config.yaml
encoder_arch: "swin"
model: "image captioner"
dataset: "rendered scenes of toy objects such as cars, trees, mugs and chairs"
train_examples: 195000
image_size: 64
crop_scale_min: 0.8
horizontal_flip: false
rotation_deg: 10
color_jitter: 0.1
tokenizer: "word"
vocab_size: 62
encoder_norm: "layernorm"
encoder_norm_position: "pre"
encoder_activation: "swiglu"
encoder_mlp_ratio: 3
encoder_head_dim: 16
encoder_fused_qkv: false
encoder_bias: "all"
encoder_qk_norm: true
encoder_parallel_block: false
encoder_inner_norm: false
encoder_drop_path: 0.15
encoder_kv_group_size: 2
encoder_patch_size: [4, 4]
encoder_conv_stem: true
encoder_depths: [2, 5, 5]
encoder_widths: [48, 96, 192]
fusion: "prefix"
decoder_width: 192
decoder_layers: 6
decoder_norm: "rmsnorm"
decoder_norm_position: "post"
decoder_activation: "gelu"
decoder_mlp_ratio: 6
decoder_head_dim: 32
decoder_fused_qkv: false
decoder_bias: "none"
decoder_qk_norm: false
decoder_parallel_block: false
decoder_inner_norm: false
decoder_positions: "learned"
decoder_prefix_bidirectional: true
decoder_connector: "mlp"
decoder_tie_embeddings: false
init: "small_normal"
residual_init: "none"
optimizer: "soap"
beta2: 0.99
lr: 0.0029
beta1: 0.95
shampoo_beta: 0.99
eps: 1e-08
precondition_frequency: 16
max_precond_dim: 1536
one_sided: true
adamw_lr_other_params: 0.0012
grad_clip: 3.0
steps: 9600
batch_size: 128
epochs: 6.3
lr_schedule: "cosine_restarts"
final_lr_fraction: 0.1
warmup_steps: 1920
weight_decay: 0.0
adamw_weight_decay_other_params: 0.05
Rows from block 4 of the image encoder of a small image captioner, named by matrix and row number. Rows with one number belong to one neuron. Each number is 500 + 25 x the weight over its row's rms, rounded and kept within 0 to 999. All counts start at 0. Numbers have three digits each. After the name is the row's rms in percent of the matrix's.
After each neuron's rows are labels from the 100 images, of 14976, where the neuron reaches its largest size: "strongest on" is what is common among them. Only what is clearly more common there than usual is listed. The data: rendered scenes of toy objects such as cars, trees, mugs and chairs.
# gate: MLP gate (encoder.blocks.4.mlp.gate.weight, 288x96), inputs 0-95
# fc1: MLP up (encoder.blocks.4.mlp.fc1.weight, 288x96), inputs 0-95
# fc2: MLP down (encoder.blocks.4.mlp.fc2.weight, 96x288, transposed), outputs 0-95

gate.286 099:502488471445485514532504564493526511529527459529449512530520467451528509545512495504529508495502489492518531513489515549508490497523554472466510534493509492489506529520473503524492493512450558531493458505488471517500478487508483489485520483481502476538513480481488516534522484507473530516
fc1.286 091:486463539479480519487478541478514529508487469511508482525497523503540459527527509473484485489520465519541482508505542470475497447451504510446542493494451475487510492507505517481499478496448485519508508497499524539460494494490535438534513499509525508538511521478469519504541501524480508494
fc2.286 087:498485487482508490451484527527493511531483552484567524505541482500512488514559452509522519502494526525469517458543494512491460503517497479503489473483526505463491480487520499486497475500532492502528512484541506540526485507524496534461543499476496533517501476521491507501552513449521475533
strongest on: bottle; hammer

gate.35 098:461485501448508449517496517506468486517483480510512521513513494493494503457500517472520495509481525508536485502463480518501532525454519554528477470469509493539489448525521502510491478557530531502502525505519538486497464538489483493527510435490518531470470500513522454516513490499485539517
fc1.35 116:439506470421490480484475462516499489511447496521480519510508476503477521469513510468529477517488498518533520516499450486516519509460534533498495469473496521518491486533541520491506488538549511486519506477526522476471481525503496504519510456472521505479492520478516476510538490495517541544
fc2.35 098:502488455465519494474465509508541499503489490492525511511576472521494520473489515545517506504495511536537511491484548507512496507473526535499491460474503483521530521516490492512467487488490480523527498497525514411484498517531471484507482486464503527519476567528463501501496503525481490465
strongest on: count: one

gate.143 099:522543479550520487505498520523486548464480492533506539509475534519529502484507520487482487492512487457526513493459491479489564511498501519478503509519491513492505467490497492530506482450501475468500465461461500479486493545473514546494517507453519450457477474497481511482515538487503529544
fc1.143 084:514468539493520530517503497503522478476493504476479422522535507503514487522508510527501486519547531533502499520522509530476491540493454465518520515475493471550521503514518445465503541484528507546495519496526518479503537484498516510474486490509547551521451495508510510489484475491510517457
fc2.143 081:528467454518480523501473488517520545458494511511509456458475487479509518507476524478471469545461496451500524524460497494481526499516546487503526495476473489526511526494482515519486527478498554505497449546463518502505498515467495481491549434504493486498508490501507523462481472516499486500
strongest on: pink object

gate.225 099:466495498463499521514559465439536484513497541503486470469512521501492466494480510505486504503488528537518503492529521535510531491530500506498535548521508489498538489502458487493477526526473511504470517553507465466484485462542520515536503512448527525536497493470518515515516464537481507510
fc1.225 096:529485513498519503498499496514529505496473560499499495550515531465503526514515453489449476528516507478448494519545505493499554474520507502505503472490500500502506490470510490501502504536529501525505496498475483510526450506566485501493496452520535491503509491512510495529499573485561546496
fc2.225 092:564507506478469506483510493488495511468482470487479516480420516508461432514499550484461494487475459495507505457500508544521533456474503509483511486499475495503497514503491479470512491479473503524482488503500509481495462515487512456504487513455564527529501467486502493488460500487475495486
strongest on: light from behind the camera; grey object

gate.127 099:490473523488528516519505511500518487507507483460465498497533581477502492479542507532511482482492510502493527530505514478458533500468486506468510527481468477462528503454510507461569474535513523483514565499483497517552471502511499503551443518507484514493487495490503495517516507511486511493
fc1.127 095:527493498494487526501558465530512476494514518487482491467499492463471514530522456478530523458527503482503500492491487546510521494489528526474496460538480502518508490524478513527592524476512459478470552508524449494510484508543515483500494525488485487474479539499502490501525500489505492542
fc2.127 092:470486472505498487481457487514547484500480501476518525504506512505506512450480493480492502531496466527459451485546507502489473491491474530462485487531498467537533496512457539487496530489494548505509501493497482578474475476533512525485533467514486548490520503452493503506497510481532459511
strongest on: bottle

gate.104 102:471503506497431487479556512473491486530520512512488520523491479446477460509517475490495504495505490505492523493494535505485492519527512477487516530463492501442499439477469457471538524482463514475469459504478509539483492471535462464501462492473513510523505487464533488513480490522480487502
fc1.104 085:528450513526507462520530550525530466520481508501536506503465503465500444506507466524499486553487503509485517475479532509497473500542521492507503481477529476460508511494470505517467531475487511472517508527494454550435498500504514453514488517499504489520489495519523475457477514461517486479
fc2.104 087:475485534505545507496496516517476498469507452519512504489490473482517481473496518488464516506510512498520504493455495500521516514485497478513468517473498453503521549516481531529552491486537499513459513470499513446503510493487534521514504563555450499493447482487482487553464494507491490541
strongest on: green object; hammer

gate.267 114:519523517492435452469489564523480456466508476469490507496514464524498494502500450539530508529528504538491511506502476486469513491507530530514494516494519509460490472461507518546536501450466519469527475505516507504500532504553492514467528529508501484461490510524492529488483501487517482491
fc1.267 100:498489508500483499509489479459510532488509532462485488477485510522482445493503490446472509508505490488500483492475470472473501491476499508520539493489505498499503522526501471528538504480559543505462513477525514433524441521531498493517527490485500501525477480517466489471466496511435556529
fc2.267 093:523543543462535501545509467474464483539516478504478497542496482482581507487510507479485544480474470482483469507524500489532521480534520494537495522473468514460510489545470525505533517466507508510517495501461492542530513494492521514507500503496484522482507470511511538507497482490481454464
strongest on: ladder; dotted object

gate.161 106:485521474482483538482518535495521496509555446481476473480462510539460457481521495499486494449487482509474480525488479518434507542479474476508505518478501529554503459494480491467478469513486449494509512509509522502523462524480492509466504494483479519544474514509480520503511485533510492530
fc1.161 098:518497489510480475509506489520487497439483499511529488505461461555486542538506550523470515471487494526514508480517519507544499501517479478488493499488514488518533464494515504534489534475524508497471483514497480504406477516495543514474527512534481452486524510471500460497515513517508452493
fc2.161 105:473487496503515541511500525528506533534483484510475487480464498537526465525498472491482548504482470515509513514498465524531533498503485431471489521453493481498525425520506478489503500483495499497518520517495482542502489477507439477516494506480473505483490479519560505515445516486483537526
strongest on: light from behind the camera; pink object; its colour: pink

gate.120 098:481511521479461502510477451483493489511479492481515497494521530465501533504526512494529527526525504473491502537499496504485505534494494537484480504530498493523471469516479482478513508527547501469517487488528491518523432514471545493536470552489508561512489482467537510520511480536449451534
fc1.120 087:516514477508506485490481516501473452548491507498482476462496502495489477534457486496524496518536529472487466509446474491459523469479525485526492450506485496526500484509530466495487516470486475543479476486502513519503440480476482491487474488541521467460523513465500503477478518489541438474
fc2.120 095:493527481454546474484495546512464498481491514507483536516518511528490493472524511540531497556450521494464470475511513560480481487499514451513518475514491500470505446520526491485459542496493483514529504499520512469454508519478534536492500508525510493467513519491468485509465514480509463511
strongest on: black object; light from behind the camera; its colour: black

gate.17 104:493500462526488546460503494442505509495519514495505494552516496492488489534507505509520530495474507483529491487498492477495527478536492468516472497490529503500456478503489493523499500500484506498530536500469484489487507504522523551546472493532506529461521460463542528485448510418477523460
fc1.17 105:468479486481531475531471523493496464486444468468496496460518505542494503544505493489494481543488519516486479520524501523514498530475539582506509537511485475483548496554544520514447465488526478488498460492482478503474499514496511518491505533508517469509509513528507480521524516521524500491
fc2.17 111:497520513517493553480510513484496529470516535478490493512523525493563523458535515495463514534483518519505486462530485545489506513478492451485553482526517516470473527461471468500479472504502456480508508527471512525489478500482493529507517497509514481446491465438498511489509540475521513486
strongest on: green object; its colour: green

gate.135 108:507480475449473475526501514490454490481511465485471480493497544527508544466525537499477470503515522480518488487485539513506541487479502530526509507533506487477497511518500536501518501501482545522519511464475521536523516478465504488503470498475434491480518491540518489454558507557507513507
fc1.135 098:469516506512548491540486513485499473506496509493472453518538477505571462526514523508495481526484521481488522505466519493483506498483495553519503499480557519480486519478462502493464541531530484485501495481539499495535490482450541515498520536471542530503526473490515462503488512539491533498
fc2.135 104:488508486500488508501506485509505481495498537533498507535480499497468555544504489522498522428470466499495514487454512512511483532499482486491543465500508498509499470497540510478477507508454562540523470482481502521517525498469521515497535534489464505510494533464515539447461531514517539519
strongest on: bottle; count: three

gate.13 108:470497504537477502466512525504465483492490493467512487485475516538490477528459445475498508489534510499531498540508569523511508461520531501497543515526535527464503504486486507481543499498452483544508478507496498489484503533534496528454487488531491535478501512496487490476470561475525484527
fc1.13 103:468467489529504473498536532503502506528508491459513513515493473506480497545509480484480551485473504480493491485489490516512543534511519508483541527514506519495473495458492487489502547453527536504516508445492511461487427519525498519498529529437502473523509466520506453481483478503473492475
fc2.13 098:531493541506571525509502449485551486516487490517513499491525504508489515485597480495457509517516525485464500450497534505526548503519525501514513526516477487483480493516488489511468486516535484498499493480473502561486522498524498474526540483496497498508492486512446503497522515460495494496
strongest on: ladder; largest object: ladder

gate.272 107:517492478487502488498491505546435442518524545478521510463480530487485507492491509479483480479516478547515532470552534515477474482501467477489499488495514483484487472529486560468517513539500557511509497461459543489485501492469544521515539510477498509477495480502482508531484519496496490482
fc1.272 113:498520496481499513518475523482544500509477520512501498515494484477486510484468498497477530513522555448470526528450483513527469505502526533460518502500507498496482491423487497530445461462543509501504504495547494513541495458558478483502494481527536494468508485517477465498511472501511494523
fc2.272 102:474441462515479494478503523507468468474537542492541483456511476496483488467530516548494477511508483528495536497517475487517500533469473465540495514484499497476529511569498493471514524512477553546514510512457513505495497495458518484534515498469492469483497499491499524537489534512481495482
strongest on: blue object; its colour: blue

gate.232 089:468499470503463519505492529522505520475457496499511468489516522492525542480501505537534488476480512507506494539471505464512491504509525517544562535541515537500518505470470490537472502505507511496512474511494476481473502543508515482464450509502526500480452494453543507564527500517474476524
fc1.232 091:539529507474499490513506523543515529504503504494468514503508527475463490551515530470491505527518508474504476514517525516540527537481489488500464515465499493509488511511524524515501496519514463451548533471543543491534468484485520492515458474510532493483491437494488490464525522525512524564
fc2.232 099:576486487458526515510509448492524515460515540486502503481525475503524473525532468471518513514485531491485511489519505484541524494526490475513491523464514486498505495461497465516492535491504506554513507497513544535486487539484466441523529494498490533533531456456510480501505520522486511514
strongest on: ladder; yellow object

gate.111 099:495476523496472468495514563488510477494490485515509522502460539494472504507524477507484497511536489511454578520500454502527515496478503422482531501521542477534495464480502511472466485506472499486481500480444520487497472508479492498494500502517520495504488528535486473460537517498453502485
fc1.111 099:496523473518520513469467504473508494500512501534564496448453493497486516494471501532512509480523498522472506505485530487504493524493529491497486562569498521539517483501513510528484509491472470543457451508485491490499480504481499452484494469473470517493548516510483504530477542520495482450
fc2.111 094:476471505501502497543525426518507519504541517495496502509480500451524479466512463493483505475512510517464493450497517524503532535530505496504491489526508538526507487538490493496481466482554488488505521482520521584485502493490528509512562522484521517505499432483491508507502526493477491503
strongest on: black object; teal object

gate.88 095:497503483523471476515491529521496526471504481524507541481534547523518462471490528485538479474495484491546478480529523506494514458476486539478510475502508498529486510464507519519533469495453512481484517502492515514486524479518551552502479494449536476491472486493475565460487545498492519516
fc1.88 094:529515465491489469496487534507465516496472505506496532492551489507561509519490557515481489482508520464530454475498467520519506490510519516466537485465469485495467517524497478519536440510518534469471512486487490516550536510485531517480469518467480491469491506463482535485506493474475525479
fc2.88 092:490513502516508518508494478527517504536539505511465518531539512470482508475503545488517530513503491502492448468544473468528543494481539495496523552534546519489474459490480505467495518533518494460493495506495465515480470518497494512507443514472485492555522512498521528547506548481481495500
strongest on: candle; largest object: candle

gate.284 107:489536509494512450465485498526482494492527529444520474484506519520509493507480512521480482514502465540519544474520529516495492532503498470531483479496524480510489492559517513471496506519496544544519495496453568500487495536491524492491517471444478473524510465524510541527499538492488472478
fc1.284 103:524497495520525503502486483470532490489468518496499447507529499512493525500480512454498508525511553484505525545466463498542500500562513502487489490522522494514470481441518520499459480477497459499487468485538485515490495513534498530473535485525553535529513450550502488487498469515524494510
fc2.284 112:482511508470501468469494506500497476493546509513516494534468479511508495474499505505489504489491435527552507482572531470508490495491489465519494491517509507500524521568478491464516495513490558518527497487478493525484489496519518486535489521506442539467497548500495524504516538473545511464
strongest on: blue object; count: three; its colour: blue

gate.249 096:520484492494512502527496502465464518493490483470446500476527531467484513529511474497535512519468496516490545497514557495507511458468514452508491525489491505522485492543488491444485515494477470500459449505456483506497466480497509456518494495517509494455480460518501492505509506549490445543
fc1.249 095:467507521519530485549454515517529522514493487503488470517520470527494467509511563491486489484494470454552517511501489522484517484475497532484496446497485528480471500504500533486497513520505455547484504439498453506517476483485520506546514518485455491541534500522464503517497502474462498499
fc2.249 098:475464551505531553510468461502476472484490507487520525528524466502519520520479467517453531469510497503457493501499480478534513539523456480501543503487498479500506534511539514532473525488494516494503552474507487560493498478487522512469538519522494517471504518509448514473491497516472531478
strongest on: black object; its colour: black; trophy

gate.52 099:511526490496486543534522519544494542484519513465535520515502526536507504500468508481531530467534514536482518454498541462472505542514479527468498475500470523448505507537505479501503497524495466516463479521484456498507542500516530484519499492537466514489508498496451527455532502530503484515
fc1.52 097:466480457475475486509491520505492446496510487494506525456492493522502471487482445475482495476451508438531524515524558498544508519494510466480522486508472529503511532515499494571498512479491449514492487501505477518492502518434529497511470518499502512479524504505484447485494526495509483503
fc2.52 097:492531512500478535501540566489512475517506473532513497543480489518449492557499532512487500513469500534494524478504487493490488492475472493488479518480487480474467481500506501500477543536428490505488540500522487477503480500525478510453507488464491496542500503468548534523506514472519516447
strongest on: ladder; boat

gate.86 102:517459495497501470541453516475543495446483523500481495473519510519480506502498541504484503481526524492529482514494471546492493512521451514558513498512497487502489508534529504497549533510505455465481472480494493503533471452460489499507493527485524539459465495523507522539528508473473465519
fc1.86 110:489490522510488512501535473499527558509501532516437504516483521475506489485495495511506481536502480532499530473518546447501496430445504505489516472508508505508547490472492537502547490499504563468511507529493470496527507534519545488501485474503488516515500516480536473514464490525505534498
fc2.86 104:476473477504493549498511489546494525496510490524494481504474490525483535498559521490518557465514519502477480474550526537465521528497522498470507460485536513471493491500515486513493500512536499480510462511502523511489488512538471536474545470513452475559520501512505524517545478475482499525
strongest on: bottle; purple object; car

gate.169 104:521534480478500502508507481493527533494525446497463494500548484496462500456536486514521517501448530526511515483545515521501468527489496484491499517496492480490459514512442513443519513512483528474533521491535482521519518480489490486529482463481502584499457499500503500491513527513465511521
fc1.169 108:505521464512529483462477522481498539490475507505457506510476499506516526492476449458528517492431514517531502512475549521485492508492507496526486522551540483499499486553511484529513523506495497503505538497520490529538493439513486518500471494528501522479525524513559523453469521518482501504
fc2.169 113:494546444457489466518504543479530483501524511481497483489503488475517490457481529521529513514499468473502475471475513553468529467485536489505480553526482501477475548510503544508490482501526476514498485533486542432513515465496517470485495477492487512476523509481522530471498502514503515467
strongest on: black object; pine

gate.255 096:512507524513500448480507490480522479508498442502468482461501519534449499473475474516477496533498522492504534453508502511486549523504523470504501496451531498525527491502541441512534500512476533507490505484546470473547490462505481505504520522478489510501469441528520490496515514533524484498
fc1.255 095:501432475507506548551470502524521508526500513492519535506520494471481503480491508528481544536533553497493511473495448512483539491496516514479487488529454521484501483486498483496503493519489485555488541485495514465517472561495480514500512499514486463508532466470520522549497492455503485500
fc2.255 099:496481485554494462500473450488536485474524486450456509512496515493532501488475546487491506485507497489486527537505471502477491538554514462512537514508541485502495522487480502469476501540493538446515496512504522527450487483469532511482516488464502495519518510464492505471520497538555482489
strongest on: count: one

gate.19 091:484541482472523497448470490517515527492492531516462517503511516518482533480477511503497502519471497490537480510532470514521494500471511532509531449530499549501498494546526507500493533487476473480502520463513525473506493503463500524514514552533557457479510522492529519459519497457452519531
fc1.19 091:467530500499491539472509459504487511509492549487496492460567470495482536510455464512480493512539524491521465525534541503525527538522532484493494541515519536518488510511517490494517552473471459463486520504457517480496512453495509520551514520525465512501504493492489510513502480496515512468
fc2.19 107:504489528484517501485479509513466488522477487519472459481487524485513474517464505514476511481502462471436532555472491492477544529460536509533471481470472533510490510482514540484472467495521510495481490492485483530520545491488558486511511499518529503507485464557496540504482496475522528535
strongest on: chair

gate.6 105:512508514536501522497477501523510510491528496533541531492509501527518528471481481468508476525491513542518549559519475496482509487493518472420530484481471513510502484484526468494513479550509499484445498529488473474503450508505508546511513532459496496469509505505487502521464534530539488520
fc1.6 101:515492470518507423527500489506493481489480463524517488484474500491531540498487465486506472517507515486505522520489505505505488497487560476524513495567477535484489499490494534483490467534483546488447526488515494502462506484483499466485454502445520567494474505493474493484463528529495489489
fc2.6 090:471549476480491519497496514487494519467501511517505491456546472435486492471491481533494442468516534496516484475523496478465503514489454485511542495454516480489530478460508494509530470487496458467471459470527502521551480525476518522493468523479503509465484492512488512517527504495534511524
strongest on: pink object

gate.266 106:502520507504488487481499569503503460463484488522488500474487466517509463511507477501495542550513500515537512545506505512522529491500478474520475509474487551470487449452461509474467498545499467497499486483492488498490488461491531543521479499490482455520517521552499464486532530486487530519
fc1.266 102:532533472491511515480478498499529501471477545498488459465475474477519512498495505511504515482489492534536467491504547588510564466474546485536504557539487539486479524494517498546506518509495478472500491508523502498495474506500494485517491510477502466490498503536515476538496533478531483501
fc2.266 102:471504516488532502539543492516459495505492482479538532506536505468541521459480492539481519509519456507544510497533512489529546478507469505474494501505531459516508478510496457492527512463506464538488520496552511539483523458455497508517488469514504534518501466473490445515478506497490498487
strongest on: bottle; largest object: bottle

gate.121 101:494498511458530488521531514519480474508500512525506496480497528544507499507471504489513519448490482465504485470494520500481487516520484488526554473501482460462518478515496486498469481452506475488529492496507482492458474553490490525518526470509487492479497482400508522500437515462499514474
fc1.121 102:448468502493510519467450465498490474495519469484502534474442462476503542521522489483539517493507475508492501495513501445472483464479510528478496506524516496487550512461537490492501544520476462480426484531439504506522492501493503508483528519499505495518530511509478514507480465499496480497
fc2.121 098:497530494504530491499532509466510516501503508517489457476527475507580440516499511518508496514481514478539480470528438559535474528500472484508507498482473477519530462488485497555511493475505488524528526510502539490515518506535474527503493504480480479504497508520544510512480527470501551517
strongest on: blue object; ladder

gate.184 120:470502490520480508528489518539469558510507496491490498540531525524473490486502491531520491500475501526534568489532508508462506488523520501507545520541515508565527506488444527495472481468505476515511491573511496493502493517518509487523494475486474471508522497469470524487527553500519505521
fc1.184 109:511497514479522478562463515476522501460472456507515537497487502476536514499507470530479486495481493466515465526507469515487480525470484483494464488484466512484458474518504537506489499536456528518447515447506487464469533479466516531503514503563496518501525476510475504473500465494523488511
fc2.184 116:546515494487545509510536505502562486513514514539515523506489439502501525491507469541522530474472521468462492516500533532550481534494496475533498469463495500487528494508502478521485518486499526545515500497458508516504494549498510531497521473519486572519500460517494520478506504489521536488
strongest on: ladder; largest object: ladder

gate.108 088:486492495462528484473543489517491516463470530470519506463512488512482490527513520515538537527494493510469557507530490526493502518520500530473504526471528508520465501500540517450487493489525512513462467479496536512511496502489488481466516488485560493520547433485512526486519545507480483456
fc1.108 082:470491492481488489534476535496481520443518518473493541508495462472487501490468510525519456486454524482460543466511505545460495506512471538512521497497464524483507534492577473531498496508495514461477527522516486473505495519521489487484497504502461500476487497527532501456486483455492535495
fc2.108 085:547466500534499489532499502474484481513494507460454489446512510489534493539509499508535512478498511479463531530442494503461499521501517465473490526483528517490478546430512490503536482502533469510479535524492520486542469517485517505464489476480487463512497452509500522494471508537503499490
strongest on: blue object; its colour: blue

gate.82 092:464494507497459500488449510439482523485485511476534503481528514558511511502476508517496501450466517481528485494484504522504481501518510551525492511540458512515450490506521551493472503480513576478477454542531479474474473501504520475512511496485506491523497499493542483498501513509494479534
fc1.82 104:497555501527542489506523496531516503512509494508514456529477505517489502512535501483512513505562486481508465507524487503480528494541516494511493545456523501492458523501520470520553517511502432490540553516497533470554533515481480477461473493505491479493517493472482479484490477491483527529
fc2.82 088:523521502472461519493504512527488507495517508482491506509515494519496472530446511471514541502461536444466503490542478468503515470486515466474553528538490499483503452477495466470482523499502546510506490461478505551492490499537511488524486480499481545460491492496538511503512558483502515461
strongest on: ladder; table

gate.165 093:512514468460511487491482492481462536537522497485451424537504501499550482526494497509465485454477492489545486492496493467482477479516521520498510484540518501463498479509531472491478517500503489457488480483481476499531496529514490532517538453496508491490563452487485484481522513520480474479
fc1.165 109:494509503510507500551478524532469489453511517460482465492497534475494472512532533449514519501454505517506515521515500524510512461466498461469461485513476496483475464487518492517495501500499505537507519495545497526526521469505555533488519516470490473531449522461526490481524494517550530475
fc2.165 101:485512499541505492448472519501492535484534556494503541482543490492494484483533494493458460514508499445526534474490502459501551532502500503505542494468525496514530520481505525489517487484540538509509445532506476475506472508464505482490516472507515495484507503538489484531449502483545520500
strongest on: pink object; its colour: pink

gate.190 107:503497555531523513505474514499497515491543526524498516524528516506500495510516527476525499432453465479502486440521494524523538466471510500503506473504495501530540464485505545454498550514453526515516514485472486534504509531499482493511500441520537485508521474505512526533489509513532515497
fc1.190 111:474490448485446497538490509473489501454487501470501467471486482503464513516496460474473451513543517481498514514513489495440493514532456460522488532522512520514560530493550471479528455476514514524492499495505504491531487523553492499457524498497500486519523497499496488506502476471491510523
fc2.190 105:497500507526521504503525466500487466491480470494459548540451483486472479461533478491504507495515503520527496533528526518499508552487513507547471514548512499472542527500505525523488484507529515513548531533527490476482488501496564532511508508503491489461451506527458485529482494502474461503
strongest on: candle; largest object: candle

gate.282 095:489474482424478514461546450538542539458505531514480539518506493493466512461518515462513476529502483509526478512515526498504490535500495515497506522495500507546490519525474529486486522524513494486507491493475493515484514498504490445495501501477459549489517507487520572521527518489523509528
fc1.282 105:501506454487528513474521465490517496479519494501483516497486532548516518494468510464505541514476525472484467548536489483481466541549534506519466534497490457500472516536508472466507512475493477468524495515470454514509493489489490515478544515494475532502503452489535525486475470448525496494
fc2.282 107:498498484543517524530504512526522504517483482462538496495510536493459464500523471478512459444498499482499510465520488463497517532478512518525456518502506502489470557469468537486516479493503529498438457491521495448524487474475500474507522505524501492534506489531509497495484483519542511560
strongest on: blue object

gate.182 089:482487518453494491500517511543524494520474483496507485517479482516464526524507503500476482503496479460528505538524495508477504496508525482457514488519516499521481436444427459504515480522512536551520501480481506508495457478514501508473480490486500541471462531480485436515496500522522526534
fc1.182 101:504478549511491504499484484532506482505514475518548505500503544502516492518483482512529500530498510527499529478489454521516548511464504517494445546506487515552505512468473479526498499507510518499540501503453500536513468526492468490464487446470551478507504522481553486529511494498557528495
fc2.182 095:507496453495500505493490515484520504496517477479474515474504494516517492525498480519499504456494492482522505497472534491532478502499510474548497474456534496453511486504506510494460520481496511527501471543531485425453514496567524555507480490476480535484481546516466548481490489528471474488
strongest on: count: one

gate.159 099:535481501528526461516500468462521485451455521474479479431517488543494495509477470475498521503537542474494520492498499489506509500541493485486519473525526519526489522494501498521504507485518496521444495507491473477490522514536539517460523514494482484434508513509502501509541562492525488470
fc1.159 107:545490477509517426483486507487519475492500566499500490473502520544497556478532521507512479495504512494512494498492474522510509460488500482513542504502512484510522522520506479500434500482484480479510489532485476502518544514499513463490484474526484533453471524548465516544524485512471523454
fc2.159 103:485464478492536492489496524512547504510499463548526511487512482497529475492489498499498524585466456507486512491443519487471486530488502527551481518488523464504455498483471509507520499495483512485502522515504486471484557473517548547497468477538472527512525496509515489489522504496484461490
strongest on: boat

gate.62 098:462514474496536524502444532494533496485513468477480517461486476517528509509482506515498484481463530500556493536534503489477504492455515544486533504455522528448507476487507527470521513483504488471503447519534515492475477508512510521487489467494504514500471506506500493507476572507531469543
fc1.62 104:433503493491500547508470525503483459521484456488514509501484539518481514512472516481458522496480527505499479517537486456496499495513511489543515495499499516486463493506488500509497476476524545514506481546517527500542499513486407467479485438529483511485492511520506472503510478483460471505
fc2.62 103:511537463509510509508522500490512532500489508466529502464497457499489491539516520481529484527454483486501470498513514536498509502452528559535477500464475526512466491505512540471470526494503491527515511499465539500464485537524497462509461475474500529489527520499440513514547475510547487488
strongest on: count: one

gate.96 102:494520496492522484521521506509519473533553549492496509510440509485490495477505502509478474507475463530471574529509520520503515498495482507516513485496487517447515472521480485521525513510517491491532490456483485474487471506513490469536546450541501516455487500478459467507480520500496523556
fc1.96 096:466506507510491496517498512529517490483526482525537496514525463494526491501506469529504482494458516498504491495559474456440531510523491531481476494522523579504564498528513479509521497559504485500550492509469467489529514509499514545488501457483517500503456500522506482498471512497483485470
fc2.96 100:507514513486567541478518534498473508513471503477521507554485513522491520473494473458507503511482471506554466493502510553532476521468550509510516499481489465538499499469494500511507527474480501520479478506510548456487466491526489489520495534500478459555543492468484487483530488489524511515
strongest on: purple object; hammer

gate.279 092:508483456511524496508497514508493474502524518468537509468485498483537508472520539549491465453565521472482535504506543491500542522488503491479480521479498484483464518529512491504510492512561523479445480508519537518491499508459515534504544517518493493473526526505468545503524509496526469527
fc1.279 088:505497523511513499461492470462506499513507499540487491509513520464534497502478512497503518519486480426479481495502459509494455446500532469483522491514482539507545493481493506449524483485505454457542516545524477480438452477511477476498504471530494500501488473505529496506522472511535504491
fc2.279 096:491468503496493523508517548446520522501461524448489460507493482498576487491511497490521501524488489496498513481503548512498516515485475486483525476472502484519510509539489511521462498517520516519457471473434526491504505541496538536450504505521477463519511495526495537494500487554530510494
strongest on: purple object; its colour: purple

gate.84 097:483488491491569443494497519491469470526494477477528502509451518543502463516509489503524498488502469543485481505534479477493519526533553502512449546488473501485547461483498499486486457519513502517519504514481477502514498510533487500466494486514497515484551496516465520505490464444482488468
fc1.84 100:516473434493475503483507523485480533519488535467502499507514471503511524535464499484485511471449531475481472466457520489512489509517549532496476547537502508526524521521504463473511525495488531499510487486504513520526481537495499487478554513468463505489549484502501459511524499514498465560
fc2.84 099:541512483475514541482514508535529547484499464495518479477477469498517502525546490494487501548548496492517513526557508510501498474517514488475507466471516494495443502503547464536508473454506505545471499485555529497510567518484510512471513474530516502494495508470493475503518493502515492474
strongest on: blue object; checkered object; blotchy object; its colour: blue